From a checkpoint of a small image classifier: moe soft, 20800 steps.
Rows from expert 2 of block 5, named by matrix and row number. Rows with one number belong to one neuron. Each number is 500 + 25 x the weight over its row's rms, rounded and kept within 0 to 999. All counts start at 0. Numbers have three digits each. After the name is the row's rms in percent of the matrix's.
# up: expert up (model.blocks.5.mlp.up, 8x256x256), inputs 160-191
# down: expert down (model.blocks.5.mlp.down, 8x256x256, transposed), outputs 160-191
up.17 046:511504512518504441521534504495473474491512488481544462475495524491480522521500533484543487523506
down.17 092:507528518455484492519494555423474469464516467481508506474490527521535525471455489473467479524524
up.18 026:500488517491438437552547536507513464476532500501556520492527494479484498491477524544525501524486
down.18 108:507531517471478496530508552436466474483520463479516512465492525514538516457457493471486480527529
up.19 131:509490494502546510479503498498459499462479467466480523563532519490512507484501527506533453525483
down.19 104:482496531511528499512516447526496510465500554442490489498499488510430489566514477503516530479477
up.20 112:497527509482504524510496520451512473489533523468510521462492510516520498509425487494481489516504
down.20 089:495493497539454483499527540480508449503520487531495527500499518512546551450509484439475488520482
up.21 122:506498546474454525528485522462533492483530477516507488474478496489516521494427485539479503528520
down.21 102:518492485505486477538508560448523456532519486519527522484515517513543522491515478506489514550532
up.22 094:506513501509555504457484483484500533478465552491449535535509474520471488548549503459484433486498
down.22 091:524495505510514504482488421572520518483484521504493501546497496503467468525519486548512511455481
up.23 128:454454490512464493514507501493540516534477502481494497487533478491512533443533470471524521509540
down.23 111:454447446500500476492518452542545482531471467523487509489499446456497518515520488478506502470522
up.24 125:478532450510514528497483515495489489479531475458502500508495531509568492478465464466505496481499
down.24 102:493495464563476522498494537482549503515529510516495525511517490534506523491522520511549527495519
up.25 027:518524514503422477554532482457454481495478528481524441475498515495506527444522510521486494492486
down.25 107:504531514467477495531508552434471479480518470482517511464496526511535514462455496472484477528529
up.26 028:502500515530491483553508504495477476517516466513558462517509492470510532469480516509522508519503
down.26 100:500527516466475492531517542442465466471515468482514509470496528508535517463457495474483478527529
up.27 101:491475478540488478517507521512455481479535503545545488507520529476497530465493520485510506524439
down.27 082:500517535478496470494487529507469473519479458491511472522530498471485479477486501483464467536513
up.28 116:490477498503525492504510488513511485506486539543501509485491485459485510460516492473511456505479
down.28 089:524512489484466477542521540435467490478540471501531521472499530508550510470459496490492511553522
up.29 061:497506525498494443525520523514481487509499527508529480520548498490486547448495515496522522477500
down.29 092:504530515471477494528508540432457472474505463481517507467503532522545520469462488470482480534532
up.30 099:512526501540496490547504520503519496492568456502539514509513526486481508513508531474539503493463
down.30 090:496517512485481511490499539445468473474509474506517496462482542503524502437481486463480496509527
up.31 038:508469522517471455526559542479492477504548533476530503504517487467512504477480501500554503498497
down.31 106:496532513469481495524517544434460461477509472480515515464498533506540508454459500468486490517526
up.32 060:537516559503492461524519488502457495503478538510501473504494486485515533506497529497505499492448
down.32 056:522551511449438535548479501481456481487521512488512501515462526502551458465481457485473510492506
up.33 133:490482497466463498504502488507495515516484496495517557502553514509499490496521561542490530504492
down.33 126:484511482507525536490494523506484502477508488486474518472511492517475468492500526467512482490446
up.34 110:477493494472471517492490508507512489500518551478503523511529475506505526482438473498481486482502
down.34 089:502501494509486476523515530450453488482512484489509484475543520514519481461494514456474483533513
up.35 126:553495503508498492485498553506504489496495447542495463508483517518506490474459522534519472542502
down.35 101:532467482497542497494486559464481494517523481510532496500474518483527535520515528518506447622481
up.36 038:481523512486462494520525492499468469518517528499544521483576494497502532486434515502495504474517
down.36 105:507522516466478498529515545433462474475511466479510507464492526503538518460459494471486485530531
up.37 021:496503540489458486539529490475457499501535484511527501475526515492514506487494552528516517485496
down.37 108:506525514468471496536514545429468472476515470481507508466496535509540514464456499470484484530526
up.38 024:524511545490482483524537504506460474494506528522523487512491539508539501485506556504507521528496
down.38 106:500526514470474487529504544436463468477517466480511510469497533505539514454461492470485482532528
up.39 128:483486521505536514484537473521459503507493473504513540536508520489500473458529534498487506484496
down.39 118:444523476505511502479503489497484542518507489493478502473552494485422447468517511495482519432525
up.40 125:494526513493516510492503493496453497462516450446515520516512523518527492523499566536507491521446
down.40 092:499492490492480519507513518499505496497510546462480498483505497479444506512502488498524502492459
up.41 139:508502470524521513486486512491472482454509486487501496495486524503520495488482471472519439514457
down.41 103:500496478526497531488513534496524525511532501510514536520520505527524531501506518479522528504510
up.42 045:464521487502481469514496517468450493468491514505537479471511487484498482473480518487506529471486
down.42 100:500525523467482505536520550435456468470515468482510513470487527515540514468465495469497489531506
up.43 026:516483495517473495524528490508464470481491531460534493491508512476510521498524553538521521532492
down.43 108:501531511475472495527506542434466469479517466480503502471501535507536519459455495471482480529526
up.44 042:501490522492464461493524514500500484470481533497522494466497500480494520486476544515535522489491
down.44 106:509530518474471492533513549436464468477515469485515512469496536509545513459455490473491480532529
up.45 087:473495494525521484514550538485478484553516485487535498520510525491504517495508559497513504508520
down.45 092:487531521479474491521491542420469473483507485491507522459481520515524509471466479453459488524521
up.46 133:518466527510447525519487508468529516484533502523504478485471498490504505511452489548497543537450
down.46 116:517492468494489469536490539439487459501529484506542516459503544506561506474477503507490504572529
up.47 023:508499538509466492522532506483500439474514493514526509492501512510510529498486515545541497522445
down.47 107:503521515473475493527514548437468474477516465480513511467493528503538517458461495472487483529526
up.48 036:525504502497472495507537522490468477524492452477551470531503500465486515475490518526555493532533
down.48 108:503523517470476495528512553431465478478511466478511508470496532511539515461459493469484483528530
up.49 036:483511539474483478556521527483482495511489514489551495481521513507495509474487521520519519513505
down.49 102:508528516465472493527516538441450464478513474475515509471506531505537512458455491478482484520528
up.50 121:480493503513479497483481513490526486485516516503500492432505481479494532485479501477505461515502
down.50 116:456466491490447490466481515509532492531491499526519515494487482464472537477515498454457484540481
up.51 094:522516516501520487484488498470483515470477557499465503545535470511479525542527512459492431483498
down.51 084:531493518505513502480493434583528525485492533507494490550493493503482476532512482547519499458481
up.52 108:489474478541539495487497499500532485512478525515508519505515489483455519501516494465531449503478
down.52 088:516511501476467477540509539441464491468521475505523526483487514498549505449454507489479489528517
up.53 112:471493511508464494478494502516514485495503502517491507439498490491500541487476513459527473515497
down.53 099:477489524469487469486514546480492535509484504518492502493483479476448518500496517476447479569462
up.54 030:480514536440513523536530489501508508494536489477528483500512531482494528507530512488502529498506
down.54 107:503530515476478498520506548437459459479505470482511510461501532519530514453452499473489484520527
up.55 144:501496448502468484521503514480518505531499525476480547466513480509492524525502497441485490528533
down.55 118:468472486493513498469502468536521512489478447525455490520489434494451489508506530460489456468505
up.56 122:491507499463514504498497476533458505479493499484515538534544527520512489508509536526494528504468
down.56 106:472495478486515527502509540508513487497533503486477520466514504490455476493500513510552495478459
up.57 030:493473526471503467499589518486472492522517510497540498475531529439494511457500531523503496521518
down.57 107:504531509466482500523514547433464465476512461478508511466501535512530516456462495473486488521529
up.58 137:546502492511519508478511544482500486478497451518508502497456524496497516499482534536524462530517
down.58 101:537480481499530495498482554439478478498534507514540520489467510493521557522495527518503463621486
up.59 122:487505507497528496508505511486454486485528434457518525517507529511523500537489557518513493532461
down.59 088:484504514477486509506528530481484513479489533456472484487501495479449517531495503490511491483480
up.60 036:491524528509483483524527528470478487503509478484536485478496519481481530517468539475538491489506
down.60 106:499521521472476496523513541433468471474517469489513510462498535503539517457458496474490487522529
up.61 040:514526514486493484519539507513475451529503509514524492505523496500498549502502535527515501519492
down.61 106:500527516471472499524507546435460474473519466478509510463498522506539516460458493477485479531526
up.62 106:545517535516506472488499483507465501467478562507482462518520475521496512543515509470498463472499
down.62 093:546488517498507503503492445552518511482496550506510484541490511510503488540501480557518530463470
up.63 076:513501525501526515486482502495488508518522547507511512505524502521486473533516485565512540498453
down.63 091:508517513463477478519506549439469477467497492475483486461496519503509515465460497474500484532516
up.64 109:515511480512501500478488493524452482479511481453506508544526543514530500521485516510498497504473
down.64 080:493498496499484485534549526453473487484487495483515495457475534466512525487463502466498508508512
up.65 053:518512510493472491524502484504482463510526507501527505512515512475488546489471503521503480512492
down.65 103:506526515470482503526507552432471479474515464474510509460492528507536506459456494469489477526528
up.66 039:500512494529471488540505530484502460511522468502525487494489513468481496480482550502518530509501
down.66 108:504520514479475494529513553437462473483513475486510518460494524506542512459456494469493485527520
up.67 027:490512508520503485545570506497477450508493479489546506494499479481491518470516516509488490513513
down.67 108:503525517466473498529511547432465472484516467475511509464499529508540517458455491466484481535524
up.68 046:529495526489460465539530494503474472515509515509551491497530506486502531492483481532524520509498
down.68 105:506526516468478497525510545432464474473512465477513503465499531513535515459458491475483482524525
up.69 130:469487504523490524488493510478522489473507531495502513488488478503484508504498492456515437481479
down.69 098:474482485524458458531482537469516499512538485527524523489500494490508512464509503474459505533501
up.70 140:517502479483498490504507525452506479487493449490503510510472498510503545513482522522510473534516
down.70 094:515476460510531484513497560473488464516540501522530534451489513478529552509480525524519484607469
up.71 032:512480532509499493509550481536461471508481520499562536494530515482501519470507557521485489519503
down.71 106:502523518470477494531511550431464473480512469480511515465492523506535517458459496474484483531534
up.72 114:466544498466551505503504517481458497468515495452505519503499545520552481513456494503504489479475
down.72 088:494494475530466503502516556472526465493491539506454526506500516501501541489495512471548512488483
up.73 125:476525448478533517488498519507495499497517460473495493496487512506570485471477464481516513483496
down.73 101:494493477532467522474510549514532488521503515511484520518513504520524519469501515493546529498517
up.74 156:542493481481494510504511555444504484488492457491508508491468519493505537500492524519534497526495
down.74 109:519480460528506497495471557478501462516540520527537517471493537491532550504488526532528513591487
up.75 120:494511523480528498503501505498441482483503440453511520512513539514534486516493557522505497522474
down.75 091:495500501503477496509524540468498494493495517477472484475474504488473517503481499472508496503468
up.76 050:543468528510444469541525509480482479512524531532536544497512513477491501469463519520516479533492
down.76 100:516520511476471498527497540436448464480519471482513501469494539503549500455464496474490475542538
up.77 095:513544531460520515494538546523482486523547518518514484515512495506517482483507482532512506501517
down.77 073:520498495480474496495469590447478479462521491492507518478490534541531477449463495460479476563526
up.78 113:480468463512404507507493509514534479488500487459500496510548497498514539453488496490542535551511
down.78 102:465488502465507468527506481493476494523455479497506467480502450444522535500494486474476480492539
up.79 129:497528526508535505488563500502500495526502486530514501539524534483497493408504535496483496478546
down.79 096:504526485502488497548518522433444508490524481501513507469521535505490458456444483503453523493560
up.80 106:523525474538508475556485500497505473523542475518552458489496478515518509469468481472513474490500
down.80 066:520478490471481553497467581444446479490518489492509516516489512503555493467489512475472466576517
up.81 059:510486516519488478535526519460466476503479522495556530533508516481477528469464564509535472524500
down.81 107:508524512471477493528512545432452480479510474480514498461493536507547516456446497474478485531534
up.82 117:501503529561530498469511501509508506503507535534487533474490503491482496507510545487491451492498
down.82 091:470508519469523488461518434530526525518469477486512502522472504478420478493526477516467511480537
up.83 029:514514489510485473550539532483493490482487525491529486503502513478476514479475521491519483503515
down.83 100:501533518466476503528521533441467479473515467475511517481501529514535506460461490477486487518521
up.84 110:477480450499421507535498519493526495483501491467494519505523494496529541465449500484523539504530
down.84 090:478504491503503482515508520489458544529464516491447460509490450460493504496492510473510481466509
up.85 034:512504527478485471501540539517488490528516487486536524481500515484469523501466534524526516479484
down.85 103:508527514471481498527507543431466469477515460488510506467498526508538511461457497471493486535516
up.86 169:500494511512560509479508500516431502450497497446488489540539524519524490469510536510524490514482
down.86 138:512500511538545487488509470541534524495502544479483489538505499516443453558535495532508525474453
up.87 026:511500552544497476533543498500462446490495502467498514504539529481526488477518535477521489516484
down.87 108:503525520472471494528512548432468474479513467482512508467497528506543520461456496474489482531528
up.88 115:473482493517537483493528508518506498500511492477502543462474529488483499508495514468509491530514
down.88 087:444488501500492488430533480517527559518460483508467490521498466488428514497519532459473490474519
up.89 029:496484509493483452562516509505469454531516486497516438484508496480509485487484511502521495494536
down.89 101:505529523465480494524511532435459473478511474477518506468493530507540512461447490473486486522524
up.90 117:455544527484531495498509507507446486480539440460519516544563562511532490501486521522487499510464
down.90 085:489540503492520500512501496502500471510529557451475494478529516505471464489514496481527541472451
up.91 026:511518515502463475560537537489462465485500547497540515480508531507512528488472524525537474507494
down.91 108:507525515474477495529512545432464479472515465477511510465491531502536520457462493474483482531527
up.92 127:503509490515529521493503502515440508470521493493505509515519539517542483446498480522537488511447
down.92 103:481490471527498536487475538513522495497526546511452529524529483529492460513503516510543522488476
up.93 132:452480500508451453539521508497534502562484489508507507464528498477486554442549475458523520530527
down.93 113:460472462496502493496522449537528478501466496490508516496489460464545553519501478468487516513495
up.94 045:527475561454465528536507504511500494520491491496512504514479546491517456518476527532503489539510
down.94 105:496531514466482493527511541435457467476510472478508506457494528513536523460459492466478477528523
up.95 112:490521494479472496495496494522477503513501475468509543503541506511497510532506550534489513519478
down.95 083:496497496498486512513526555481465492492514509452508490419489540490494489472481524480509501496476
up.96 089:505484527497526527473538495514537498547500477560506521542543484497468486474539507525531480468522
down.96 092:516523525467495481554485546437457481470518466486518497441495527510532506449443485493477486534533
up.97 042:498497505488467471535527532473480465475494511488529475470505504496499532469505536504534507484532
down.97 107:501527511473477504529516544442467467480519464482514510466497532512542516460459502475495479528519
up.98 027:491498515513503466515553484522442475517508479501530527472544513482511515477475518514515514497488
down.98 108:506531515472476495530514552435470479479513469480510511463491529509539514460457498473490481531528
up.99 108:515501503492498471489487492484486509473472550488487442534524472498492536538529489464495469480498
down.99 093:543494509506507513498489442568510507481489546509501491539486505503516482538495487547522512455482
up.100 126:458485483503563505489533490508481517506504503491501536509485505505495471488520501453497482504500
down.100 107:442494492501495506455507469521532551519460481515437503499531446491417481484534512472492479450522
up.101 121:495537518494534496488526488502455495488502464464523506523496525515536487528485542486486487502493
down.101 096:493508509488481482536540540444488474498502507488512526449472542491503539467462510492520507499494
up.102 164:472477496520478438539515494506524472527490489498506513488507489467504556453539492478532518525533
down.102 142:461473459511482485531505478525502463519502485500524514469524482460572544506491475477517533527502
up.103 123:473526459507522496510473534448462496507534499535509499491463515519537473481452489439498481484529
down.103 100:466502503519465532492513545451500526520473510498476547506505468516513547464478504453507483492520
up.104 107:492542502484517510489506522457464467486515476440519531501490535515534503521454520500492470490496
down.104 081:501509512513468509530528569432482502491511517480497511488498505533517520469473485451491491498521
up.105 041:465481496515465467530538532443470484506488514510498522491468508499488507488464505505518465524508
down.105 090:500531506464487498516498517450448458472503471479516502468495529512523502470457485465489485506515
up.106 126:504523528503530504508499486487419496470515483475509516512529536520537487502492531532511491507444
down.106 108:469498489504491524487506530504497502488501530473444513503519479497460503523498502481527490496457
up.107 023:518504544487462470550544540459499478469510479510543505505532524481542525486462506539481487508523
down.107 106:502523516466477500531511551434459470478516471479509508467496532505537517458454491470488480526526
up.108 112:471519497516522491496510503513496488478516466484560494528535503506504507531514537488527541512485
down.108 085:495501538451489511509490551453480488475492490472479467453461495506486521489474464489495490517501
up.109 113:514514526492506477494493474516466508479471553533476445547510451490479502536532470469490469460490
down.109 095:551499502501496510508480445543508496479496559518507495521505510516522486525495479555525529454484
up.110 043:516498530529498455521535502499502439513488496498544477472539554488507516502512571494542507508484
down.110 106:506520516473468497534510551441463464482513468486509509461494532503534514458458493471495487525518
up.111 035:507495528489482499514533507512453485508516500492511517489542525476502516476497538515526507499478
down.111 103:515524521471472488530496550437453479481517465489514508471493532505545508458455488474484477532518
up.112 119:504473507496410518519485503520513486469542505511498512517497502504512520488486507523506472516443
down.112 096:500487478488499483518501522496478479518497436491513482528535494479540495476524507488493466547523
up.113 137:471502457507501489513493524487538508485516536464478516447488484512494517501474492445525467520501
down.113 119:442476496508472513449490502513553541529470519514471491516493428507459542508527500447470472503516
up.114 127:488513495493555491521493504453490506467525517484490549512474490530490502510481512463514457516532
down.114 096:478493522550480522473501519523529530527477520514468492522492465536478534532495488453484485487514
up.115 129:503525478508521489501500521485510494453507517443495524474497538534506509507472517470517460533510
down.115 103:480479508506486528445499514510550547528472511509466465547493451509439528543537517495484470508510
up.116 042:489493521509518445507542525488471448516524526490518496470519495507498504526486520503543478475499
down.116 097:507535519458473493525520525442457471478508468479511516464499532500538513464446483471483492519524
up.117 152:483489491513450460545520494504504467543477497481501498497525493463509562447533487487528529524535
down.117 125:462502458510499482538495471518479453509507470492510515453515496484570529509484466465513533492508
up.118 114:471486499516496499493497506493524482494514514524524508452493477469489529471500498475511452491495
down.118 094:469468455497454483486478528494550486527494495526520513490497478469488530479508500484460488547508
up.119 062:472500555480511500530546527466511439502531518462528509513511521491517519486493539484514514486502
down.119 103:507520516470475490522514552440462474481512471479513510474507532509540515466454489474488480535517
up.120 037:486489513511464483529508497498478480509520529484546492470492545466490515494487501528530515492504
down.120 105:508526516468478493529517548431469474481515466482510515466498532508532519457462492467485486531525
up.121 106:502500494493543502463473476491496531475470551483447523522519474526471491543534488470481452494500
down.121 098:527496503503512502485485426567521510482479529508492490550496496502466470531525485539513513455484
up.122 122:487560518498532495502523513479454492484548440455526506519500548507537492523491545520499506493508
down.122 086:526527500494503476513511532447508466486507527479496485441484534482490510482481498484518527491469
up.123 037:518502536479465483521539512481480484520523495529541524480502529494505504522464533483542527509519
down.123 106:509532516470476494527513550443458467480514463477510513466500536511541511457457497480491486532527
up.124 138:480478482515454456519507528479562509525486475511491507479483526506483529471517480514519511545529
down.124 121:499452484504515495484511494516545481522473470490511491501489475463539560547537495488511481553492
up.125 128:506521519495480512521492521458522485472560516480519527481492501516554529496470486457481468501489
down.125 103:501511492536487485526508535463516443504544467553549532470550550535556517456500499494477511501527
up.126 028:502483531504500484518516488487495514517491496534529472465513529448514512500476521511533542527494
down.126 107:504529516471476497529509546430467474479518470483507508465496528512540518462457497470486482530524
up.127 032:506488557483484484527580513469465465523520558494538490491513495441517501505498515486501505492515
down.127 102:502537519465478489521513551453455464483507471484508515470501538509542510456465492470484484521522
up.128 115:486487504517463479491489511517514487498510512536496500446512488462491548460485513469502458523496
down.128 105:461469494456472476459491513498529510516469486521513509489469480468467520483498489454450475551483
up.129 130:482532523533528511490557496503495500519488492512497520556493532484498467414531525516503494466544
down.129 100:493522473499500466557496493444458477509540493502518512451540529507516452487450491518484546472561
up.130 047:501510528521456483519511508476501469539530510485530486487529515465508553507468522513537499509506
down.130 099:504522515467474493529509545446456471481523474487511503471490528504532511461458496471492486525520
up.131 117:488501493532473501496490539503494464485509496524505496485488478528521501486431495487553524463502
down.131 087:484485505474486523497481546458466488482476490467476499494506488506518502477494499458507464534515
up.132 056:522474536496470532491518517497540493493509468485496543515495490487499529503499507536533460534520
down.132 095:492528521473492490542526529453454469496512469507507513442510521505530529476453495467486476532527
up.133 086:475494515511478493534534501467489503497527481465521512507527504492487510466483541501535558523491
down.133 098:508529512462481491522517545445462484490510463475499500480501515500543524455467489453474461537527
up.134 112:461502525458484512531488513463528471476543518479516512504512495510509533490442476509487486512546
down.134 095:506479509512482461521484553453521471521512479527517503518511500515535519484516485489475494540540
up.135 116:503526498490496498510501497506483495489528455463523537519500523512511497534508576526496535512481
down.135 087:491503503474503493506508547467497468496525514484492493422465547501481510474473505496524535484460
up.136 120:475478499483522514492489500506514499532509522518505509502508498480501506461547483459500448503494
down.136 087:511525487488485466528518553449477487488543462510532537462465532502543513469471519498467519554524
up.137 037:501515520508486486534522536479463476500499498494540491488530510470489525487482542501507510487493
down.137 105:504529515475472491529518545433459467472517465482517508463505533511533511458455494475487486527534
up.138 104:519520493539488482573506479514503493512538473490577506493493523498502504482510533485524504506471
down.138 100:510527507470478499523503538434453469475507465488518505469500536507547507449469490477484489527538
up.139 126:487490442489468481532497509496508489492504529437494511482515466514502536494482478485523518551498
down.139 087:498481480497480537463508520506514525521461481466468450536473423491480503525501539486467448500542
up.140 115:475482511522476505486484514500524483488518516526503499446513477487488521477477498480501451509509
down.140 102:462479489483445470475491533481518483514502486533527528477494504473478517472492503467455486548491
up.141 136:492488518508528516489528483526472510511494471505511549533511514493503470455525536498487508481498
down.141 130:445529472499516509482504484508476541511513482491488510469553498487432448467523512494485527441518
up.142 123:471497468506493464490506497502532479515482482524512507475490488483497558487525507488522469507558
down.142 090:491471462505516483549501547464472484517528481519512512460497489472573554510493498483520510558463
up.143 129:465551441521548516489519526491505512506535461503515516505497567496558505456486480499528540468512
down.143 105:488483479507482531480473524509529483528531520504477513492550514537511487474492492525538544503539
up.144 112:489544458504518516503483540462497486473531496457514499489476530522539502505477474455473482480493
down.144 092:485504493548471515517514558482511475511519501524500550512507495518534545469487516484528517494500
up.145 053:514506506501485455521512527499494450519532520500527518498502524487499529491487532513529499478482
down.145 089:494506507473469502514495554446470483475510467492511496481491522503531510457461483464471483546527
up.146 033:502519516490485479527527500474497486493483505497519514483517496491490509455518517498521520496512
down.146 104:506521519475471497523511545436460477478517472488506508472499531504533512457458494479485486519527
up.147 032:529538558492500468485535515503485448523495496526513510482501535495501531501461548522505476485500
down.147 098:499524515461478501522502527443460464482516471485517512475492537515531503462448484467484493512528
up.148 109:523535535526467483476518525502518479499503489497488481511462542498492494476462544497516415514518
down.148 083:498479536491556508473501516447524550514495507535510486519503486481469554507532491493487486579506
up.149 129:535498511505501476490502541483517482473494445535497477500481509510493511496454534539514463521511
down.149 103:530469486486540491505489558449477493520516476500519497485457505484525560522507523501500438613477
up.150 121:487496502486453522496543490528510505533483520513489526557542507504497491409505504503490507472534
down.150 098:509483460510472485572497511447468506523541464513511503466532519488504458483470505529500532456548
up.151 107:540486503479487512497512545463514500477501459493484495510499531508530495508477510521517495522484
down.151 073:500510479479554501477486575447469473495525515512512496455455500542501533506491526479474461581507
up.152 069:516493517492491481523525526495462453490511508467504518508521493474506520492462526544528524518494
down.152 096:500534506472475498528508560431468470475511453480516501459495524515539514466462501470485479527534
up.153 113:488521525483495507528519519472528473520573503482516517491506520515531527525485488464473496489505
down.153 091:521510500541495471518538568450517449499525463532522522489527535531538513452513527478484492514532
up.154 110:467524477514525506521493555480523490526556517470519529505501511514531482491487489472498472480499
down.154 086:503506489523478492499481540471532486487533476524523528475509501547553510453510495480472502509504
up.155 133:541497498508512476484505553507510482474508460492495471520465557532505488486473527518537453547503
down.155 113:530474497509542520462502536480523519515492488499493478514496496497482515551543521541514443565488
up.156 121:476494511485450501522521491492506487511482515475503535536523537496501520424496511517483500474531
down.156 092:494505496507473485565513544432482509503540472529514510484516517515515482488466497486478507473556
up.157 155:486483480517465434528514505488515454532495491479514496475519484462499578474531500491547502540524
down.157 123:443493473503486482542486472523497469526522501511523508462511477466549535497467456466506529504491
up.158 121:481480514518469485477483511519510490489511512526505508457518484473485535457496518481510443507486
down.158 103:474473504452467474472496532492500518507491480518502520487483497473457510478484491455445472557490
up.159 052:493486541510481470525515516477481463508518512501531498482512506476508525484499540508519489506486
down.159 101:503512511480466498528515551444461475486519469487513511470503533507539514466458497475494486536529
up.160 131:484490496510524506479501517498501471498515520494515494497499486472484491468499493469515467483478
down.160 090:505505478508476486534504543468484510496558478515533534499488512506524488455498506504460518539508
up.161 123:501476537509592511466504478523454525459487504500474550581515505509490456494566551485495434489484
down.161 100:500518499522541517494514432556508525495492523481510506489520514488432451502522482541525533449488
up.162 038:494507538483486493526504523515482480520501493509493483486522494494508513465482532541519530506507
down.162 102:507527517469478494525507548436465473476515469480512514469495528503532506461463493464487486537531
up.163 121:528505518501506478493499551484531500506506443535500462504433547519501489486482516515518449530502
down.163 102:537466499516535498460489553483511513512501479512504474522499507487515540522539510519513451591474
up.164 139:556490484482509514499505542447495494447481464476499525486461517517522500499454522529526482535478
down.164 099:515481472523524505492497581471497475520544524544520534474494524497498537510493527532507479592491
up.165 149:487537526510538525489531493502494508502512473506506518533492502498486486446526521525500502462535
down.165 130:483534471495491479542504502454460509508548499491522495464535554494491456459487491531467561469547
up.166 116:528474464478503507480500541543484487527548495498492519534525530517536464460512462539518497529457
down.166 083:517505489498494528475449571496473516502519488475536481528520520553535455465503512516485481563517
up.167 091:531521446517508472514528532480480448479530470496541475526512559480520520464490519518525510504515
down.167 084:485490479517434538506463544459493500494498478499509513487509519523530514446449491463513487515507
up.168 132:481482501503456475537540486510520479546478508466500503492522470439489556427531508496539516517533
down.168 100:476499457500493474546504480503472438494493445497506524437537507492568521503458489463501513502520
up.169 109:507524537471499483477499478492490520479468542499474465538530470504474526550556479460493462472506
down.169 093:542487500500491508498482438556516503474485546526496490535488491515523495524490481548527504457488
up.170 120:505516525482513508505506486495442489480503460449517516500502529514529488536482545518502489527474
down.170 093:497506516486475494513548544445493505478479514472469502470475509491481537504457508472488478512487
up.171 040:479516513536496481503527499512470463492522516509512504517530502498519518466490507506499509531489
down.171 096:499532521464478499527506522445450460475521470470515513468488528511537514459455486478487492517521
up.172 161:471479491486450443539516498480519475544483495472511497463523485464505590479533468476522509537520
down.172 133:453478464503500461530502442549506465510485493509512518489511466464536527518490460468501514483502
up.173 122:486478524485444503530509489525493490533488496472493537526515489484513504428497519523493526510539
down.173 103:469464435505482503541468484503476492511525469514501511480525503482546478484472484486516525474537
up.174 114:487480465499497484521512511484492455514490505507522498507511477503527521467456498474528474509516
down.174 079:475491492504469506513529566455495523503487479497497491504519468494525552506492508466460478532543
up.175 110:480478490485480506495488502526520493502508507522518511496491492465482535461513499466510442506474
down.175 088:503520524473478452517513538470484514505502472502501513490486511488486514495477504490434483572500
up.176 134:495484484484468521502510526465513480471506509477502510518496506493535516467450482483486472527498
down.176 105:523484475555488507527539555453549509532540491534528546492509508500510532507513522517536510527552
up.177 043:499494509493508473550526554493501466500541492501518475470518500472503523496515534498549492487501
down.177 104:503523520466474492524509537439456473480509469476508510468498535503534520455453493471479482527524
up.178 123:540483514492431524535485482515504499505533476530514492525505504495538509475473489515490539548464
down.178 109:519504487522470475525475534481470467518512484517522480494517517476548492461502510495501504548532
up.179 122:497507490494499514511508518485477489514515523511510501512487502515550496473453481474500487498508
down.179 098:480492489522472548476509547454534503490485504481478520506519467532511557504501528482526486501548
up.180 130:556481494506498485483494567489510491481498434538504459517474551518517490479461531535513460540494
down.180 102:539468484489535500485472562460483491517526482515528495492466522502525537514504526517511445623478
up.181 127:485536520495532503488518508495455483468536445459525514513486560522537496509488522516509482492502
down.181 096:518534512485482481521525536435498482479501517462499491440474534490511522481460498478493522508485
up.182 126:533501462488485521530487511510516513498500448499509523500511533493563501458463471534519523542509
down.182 103:526494465552498527498496571470531505524538483518535504499516519536547540500507541524540522566553
up.183 123:542498505511496476504496530485513479485488447542497471484464506512492512489459527529520473519506
down.183 095:526470483480553479504482551454467490515514492500527494478467496477523555524506519503496443612469
up.184 045:490523533500496462516521509518519494499533488490558519475513535494502537510509508496521488484480
down.184 102:505532514472474498519507551435458471467515471487513503464486532515534512452456491468489489519518
up.185 113:526494506506505489475501541488516471471499455529510471489472509517493501482473539525522456515512
down.185 082:521487488478544496489485547459455504515514499507526482504486504497511558529498510481479443621471
up.186 028:507507520536513483549536511509460459490501515542564499517532560484501522475480496513528505520536
down.186 108:501528516470471497531518553435466479483516461478516509467494526508538517460452497468482479529525
up.187 100:487467545453472493540530484511498506497505487505539529476517498479488493491541511521501496521487
down.187 078:520523508471460492493504525457457477465495459479519508462510521538562483479484514472456516514515